Weights of a small image captioner: 10300 steps.
Rows from block 5 of the image encoder of a small image captioner, named by matrix and row number. Rows with one number within an expert belong to one neuron, the router's apart. Each number is 50 + 10 x the weight over its row's rms, rounded and kept within 0 to 99. All counts start at 0.
Before each expert's rows are labels from the 100 images, of 14976, where the router gives the expert most weight on average: "strongest on" is what is common among them; "colour at peak" is the nearest of a few named colours to the mean colour under the peak. Only what is clearly more common there than usual is listed. The data: drawn branching plants.
# router: router (encoder.blocks.5.mlp.router.weight, 8x128, trained with AdamW), inputs 0-42
# up: expert up (encoder.blocks.5.mlp.up, 8x64x128), inputs 0-42
# down: expert down (encoder.blocks.5.mlp.down, 8x128x64, transposed), outputs 0-42

# expert 5
strongest on: two-way forks; night; wide
colour at peak: black
router.5:50 53 42 49 44 61 56 62 55 37 41 41 45 46 61 67 58 57 63 38 60 50 35 54 49 58 57 68 33 36 61 73 59 49 54 49 51 58 44 49 47 67 48
up.0:50 50 50 50 50 50 50 50 50 50 50 55 17 42 62 50 99 50 50 50 50 50 34 50 52 40 50 34 50 50 67 54 50 50 50 50 36 50 54 50 50 90 55
down.0:50 50 56 35 50 47 54 50 50 50 50 50 50 50 50 34 50 65 50 33 30 50 75 61 50 50 63 43 50 50 64 50 32 50 50 50 50 50 50 50 50 50 50
up.1:50 58 50 50 50 50 50 50 50 50 50 50 50 49 62 50 50 50 40 50 50 31 34 50 37 50 50 38 50 50 50 50 69 30 50 41 50 50 50 50 50 77 40
down.1:50 00 50 50 50 41 50 50 50 45 66 76 50 73 50 20 50 50 50 50 50 50 45 50 69 37 36 50 59 52 45 50 45 58 68 50 51 50 50 50 50 50 50
up.2:50 50 33 48 50 50 67 65 50 50 50 50 50 50 50 50 50 50 50 50 50 61 50 63 50 50 50 36 50 50 50 56 38 50 50 50 50 50 50 50 50 00 50
down.2:69 79 50 50 50 50 50 50 50 50 50 50 50 50 53 50 50 50 50 50 50 50 50 50 50 50 64 50 51 50 50 69 50 50 50 50 50 52 50 25 50 50 50
up.3:50 50 50 50 50 56 50 50 50 50 49 20 18 50 50 58 66 49 50 60 50 50 50 50 50 50 78 50 50 50 50 61 50 50 50 50 64 50 50 50 37 50 50
down.3:50 50 77 48 50 50 50 57 66 50 29 50 50 50 62 50 60 50 20 28 50 71 72 50 50 50 50 50 50 40 09 50 50 50 50 50 50 50 50 64 50 50 50
up.4:50 50 50 54 50 50 50 50 50 50 34 50 50 44 50 42 50 50 50 04 69 50 18 50 50 50 50 46 50 50 27 50 50 47 50 50 50 50 31 50 50 42 50
down.4:50 50 50 52 50 50 56 41 50 59 50 50 50 50 50 00 50 50 02 50 50 83 50 50 50 50 50 37 50 50 50 52 50 68 50 50 50 50 50 50 50 61 50
up.5:61 48 50 70 50 50 72 50 50 50 50 50 50 50 63 50 50 50 51 34 50 50 50 63 50 64 50 50 59 50 17 50 50 74 41 50 64 50 50 50 50 50 50
down.5:50 77 41 50 50 50 50 28 50 50 55 50 50 50 50 50 50 50 56 50 50 50 50 50 50 50 23 50 59 50 50 50 50 50 50 50 51 50 50 50 50 50 94
up.6:50 50 50 50 46 50 38 12 50 49 50 50 50 50 50 50 76 18 60 50 50 50 50 66 50 65 31 50 50 47 50 50 68 40 50 50 50 50 50 50 50 50 50
down.6:50 38 50 50 50 50 50 50 50 45 70 50 50 76 50 50 58 46 50 50 50 50 50 50 59 50 70 88 50 50 50 50 50 38 50 50 35 41 50 50 50 57 50
up.7:57 50 50 50 50 50 50 50 74 50 50 66 50 50 16 25 50 50 83 50 50 50 20 50 50 50 19 50 50 49 49 45 17 50 50 50 50 50 50 52 50 50 50
down.7:50 51 50 24 50 50 50 50 50 65 50 56 50 50 69 30 50 50 50 50 50 50 50 50 50 50 44 23 66 50 34 50 50 50 50 50 50 50 41 50 50 50 51

# expert 2
strongest on: narrow; white flowers
colour at peak: white
router.2:48 60 48 59 49 57 35 35 46 49 42 65 51 57 59 40 66 47 32 16 30 43 59 46 50 57 49 49 63 66 63 40 38 48 58 55 56 46 47 53 53 38 52
up.30:49 50 50 50 50 50 50 16 50 50 50 50 50 50 38 50 50 55 48 50 50 50 50 50 50 50 50 50 50 65 50 50 73 52 50 50 50 50 47 50 50 50 50
down.30:50 50 50 50 50 50 50 58 46 25 79 38 50 50 59 50 50 50 50 50 50 50 50 50 50 50 50 50 50 50 50 54 60 50 50 50 50 50 50 50 50 50 50
up.31:30 50 52 51 51 50 50 50 42 29 50 50 50 55 52 46 50 50 50 50 47 84 50 50 50 49 50 46 64 50 50 50 50 26 44 51 50 50 50 50 50 50 50
down.31:50 50 50 50 26 50 50 47 50 50 85 49 26 59 50 50 41 50 50 50 42 49 07 50 50 47 50 50 23 48 73 87 30 50 50 50 50 50 50 51 40 77 55
up.32:50 50 50 50 50 50 50 50 50 50 50 50 50 50 50 50 50 50 50 26 50 50 19 50 50 50 50 50 50 50 50 62 50 50 50 50 50 50 50 50 50 81 53
down.32:50 50 50 50 50 51 50 70 71 50 50 50 50 50 50 50 50 50 31 50 50 50 50 50 50 50 50 50 50 50 86 29 50 51 50 50 50 50 50 50 50 50 50
up.33:50 50 50 50 62 50 54 02 50 50 50 50 50 50 50 50 50 50 50 50 50 50 50 50 50 50 50 50 50 50 50 50 50 71 50 39 50 50 51 50 50 50 50
down.33:50 50 50 50 50 50 50 20 50 50 49 50 50 50 50 50 50 50 83 50 50 50 50 50 50 50 50 50 50 28 51 50 61 50 73 50 51 50 50 50 50 50 50
up.34:50 50 50 50 50 50 50 50 50 50 50 56 50 38 49 50 50 50 63 45 60 62 50 37 50 50 56 33 89 41 50 50 50 49 55 50 50 50 50 52 30 91 50
down.34:50 50 26 50 50 32 50 50 50 45 50 50 15 50 50 50 54 50 50 40 09 50 56 50 50 50 50 37 50 50 50 50 55 50 50 50 50 50 50 50 50 50 50
up.35:50 50 50 50 50 50 50 50 50 50 50 50 50 50 50 58 61 50 50 50 50 50 50 50 50 95 89 51 50 50 50 50 50 50 50 50 50 50 50 50 50 50 50
down.35:50 50 50 50 50 57 50 50 50 50 50 50 50 50 50 50 50 50 50 47 50 99 50 50 50 99 50 50 50 50 50 50 50 14 70 50 50 50 50 50 50 50 50
up.36:50 50 50 50 50 50 50 50 50 50 50 35 50 50 50 50 50 50 50 50 50 50 50 51 50 50 50 50 50 50 50 50 50 50 83 50 50 50 50 50 43 11 50
down.36:50 62 50 50 50 43 50 50 50 49 50 50 50 59 50 50 50 50 53 50 50 50 50 50 50 50 50 50 50 50 17 51 50 37 50 50 50 50 50 67 50 50 50
up.37:48 50 42 50 50 50 50 66 50 37 50 44 50 50 49 45 50 50 50 33 57 50 50 50 50 50 50 65 28 50 55 61 23 57 50 50 48 50 50 50 50 15 50
down.37:50 50 50 50 50 50 50 50 50 50 50 50 50 65 50 50 50 54 50 50 50 55 50 50 50 50 40 51 50 45 50 81 50 41 50 50 50 50 61 48 50 50 50

# expert 7
strongest on: pink blossoms; wide
colour at peak: cyan
router.7:55 60 71 46 56 55 55 49 46 44 39 55 41 52 40 48 47 59 44 56 34 52 58 68 61 75 46 47 53 62 41 38 39 31 51 59 41 42 50 44 49 48 41
up.30:50 45 57 50 87 50 37 17 50 53 68 50 50 50 50 51 50 60 50 50 50 50 50 50 50 60 50 50 50 56 50 50 50 27 50 47 50 50 50 50 33 47 61
down.30:50 85 70 50 50 37 50 50 17 50 50 90 50 54 26 69 50 50 21 50 50 42 49 50 50 45 50 51 72 50 50 63 33 50 60 50 50 50 50 49 50 50 50
up.31:50 50 50 50 26 50 50 50 50 50 51 53 50 50 50 50 50 50 50 50 56 50 50 50 47 50 23 50 51 81 50 50 50 50 50 50 50 50 47 50 50 50 58
down.31:20 47 50 50 80 49 50 47 50 50 50 59 54 50 53 50 50 50 50 50 50 53 42 50 50 44 50 50 50 46 50 50 14 50 50 50 37 50 59 50 50 50 50
up.32:44 50 50 50 50 50 50 50 50 50 39 50 31 37 14 63 85 50 73 19 53 50 50 50 50 50 50 62 44 50 58 46 50 50 50 50 50 50 50 50 50 50 50
down.32:50 75 50 50 50 50 50 74 50 50 50 80 50 50 52 99 50 50 48 45 40 50 61 50 50 50 67 50 50 50 50 29 50 50 50 50 50 50 68 48 44 50 14
up.33:50 50 50 50 50 50 78 50 50 50 50 51 50 50 50 50 50 50 50 51 50 50 50 50 50 50 50 50 50 50 50 50 50 50 50 50 50 50 50 50 50 50 50
down.33:50 50 50 50 50 50 50 50 50 50 51 50 50 50 50 50 50 50 50 50 50 50 50 50 50 50 50 50 50 50 51 50 50 50 50 50 50 50 50 50 50 50 50
up.34:46 50 50 42 50 50 50 69 50 48 50 34 50 50 50 50 50 51 82 50 50 50 50 57 50 50 51 50 50 50 50 50 50 50 50 50 50 50 52 50 50 70 50
down.34:50 50 50 50 50 50 58 50 50 50 50 53 50 52 50 50 51 50 50 50 50 50 49 32 50 50 50 60 50 50 36 49 50 39 50 50 68 50 50 50 51 50 69
up.35:50 50 50 50 50 50 50 50 50 50 00 50 83 50 50 50 50 50 50 50 50 50 50 50 50 50 50 50 50 50 50 50 00 50 50 50 50 50 50 50 50 50 50
down.35:50 50 29 50 50 50 50 50 50 50 50 51 67 50 50 50 50 49 50 50 50 50 50 44 50 50 50 50 50 50 50 50 35 50 50 50 50 50 50 50 50 23 50
up.36:50 64 73 50 68 50 38 50 50 38 51 50 50 50 50 50 48 71 50 24 52 50 38 50 99 50 50 50 50 50 50 50 50 49 50 50 50 50 50 50 40 50 50
down.36:50 50 47 47 36 80 50 50 37 50 50 22 50 33 62 51 25 50 48 59 50 50 11 50 50 70 50 50 52 50 50 50 48 50 50 50 44 50 50 50 50 50 55
up.37:85 78 50 50 50 50 35 40 46 53 70 60 57 49 56 50 50 41 50 53 50 50 48 50 32 50 50 50 51 50 50 49 30 25 50 55 50 50 46 50 37 09 50
down.37:48 62 66 50 49 22 50 50 80 50 50 50 50 50 41 50 50 50 60 49 50 42 24 70 44 54 77 50 86 49 50 85 27 61 50 50 50 50 52 50 50 50 50

# expert 0
strongest on: night; bare; wide
colour at peak: brown
router.0:38 52 55 57 60 47 35 39 42 51 61 72 35 52 56 48 46 48 67 59 49 38 34 41 55 46 67 42 39 62 52 57 47 48 70 47 37 45 66 53 40 49 53
up.30:50 50 50 50 50 50 50 50 50 50 50 50 50 50 50 50 50 50 50 50 50 50 00 50 50 50 50 50 50 21 50 50 50 50 50 50 50 50 50 50 50 50 50
down.30:50 50 33 50 50 50 50 50 50 50 50 50 50 50 50 50 50 50 50 50 50 50 50 50 50 50 50 50 50 50 50 50 50 50 50 50 50 50 50 50 50 50 50
up.31:50 50 50 50 50 50 50 50 50 30 38 50 50 50 50 50 50 50 50 50 50 50 50 50 59 51 31 46 57 50 50 50 50 50 50 50 53 50 50 50 51 50 50
down.31:50 50 50 50 50 50 50 50 50 50 43 50 50 50 50 50 50 50 50 50 50 14 50 50 50 50 49 50 50 50 50 26 50 41 50 39 50 50 50 50 50 50 50
up.32:50 50 54 86 47 50 50 50 50 50 50 50 50 50 50 50 50 50 50 68 50 54 36 50 61 45 22 50 55 50 50 50 50 29 50 50 50 50 50 50 50 50 93
down.32:50 50 50 50 50 50 50 50 50 50 50 40 50 50 50 50 50 50 50 50 25 50 42 50 50 50 50 50 50 50 50 50 50 56 50 82 50 51 50 49 50 50 50
up.33:61 50 50 56 23 50 50 50 50 50 56 50 50 50 50 50 50 50 50 50 50 50 42 39 01 66 50 53 50 50 50 50 50 25 50 50 50 50 50 50 32 35 50
down.33:50 50 50 50 50 50 50 50 50 50 50 50 50 21 50 50 50 41 50 50 50 24 50 50 50 50 50 52 50 50 50 50 50 50 50 50 50 44 50 64 50 51 50
up.34:50 50 50 51 40 47 50 50 99 50 50 50 50 50 50 40 50 45 50 50 31 50 48 60 50 50 50 50 25 50 38 49 50 50 50 50 50 50 50 50 50 50 47
down.34:50 50 50 51 50 30 50 50 50 50 50 50 55 50 50 40 30 50 50 50 67 50 50 50 50 69 50 50 50 50 50 50 50 50 50 50 50 34 29 50 50 60 50
up.35:50 50 59 50 50 50 50 50 50 50 50 50 50 50 61 50 50 50 50 50 50 50 44 50 50 50 55 50 50 50 50 50 50 50 50 50 50 50 50 50 50 50 50
down.35:50 99 50 50 50 50 60 50 56 51 50 50 50 50 50 50 50 50 33 50 50 50 50 50 50 50 50 50 50 50 50 50 14 40 50 50 50 50 50 50 50 50 50
up.36:59 50 50 50 00 50 40 50 50 50 53 66 49 50 50 50 72 50 50 50 50 50 72 50 50 43 50 43 63 50 45 41 50 50 50 50 50 50 50 52 50 50 50
down.36:50 50 87 50 99 50 50 50 50 61 50 50 50 50 50 50 50 50 57 50 50 25 50 50 50 50 20 50 50 50 47 50 50 50 50 66 25 50 37 50 50 50 50
up.37:50 62 50 50 79 86 50 50 50 50 50 50 56 49 50 50 50 50 50 69 50 50 50 50 50 50 50 50 50 01 57 50 50 68 50 50 50 50 50 50 50 50 50
down.37:50 50 15 50 50 30 50 57 50 50 50 50 50 50 50 50 50 50 50 50 50 50 69 00 50 87 64 50 50 50 50 45 50 50 50 67 76 50 50 28 50 50 55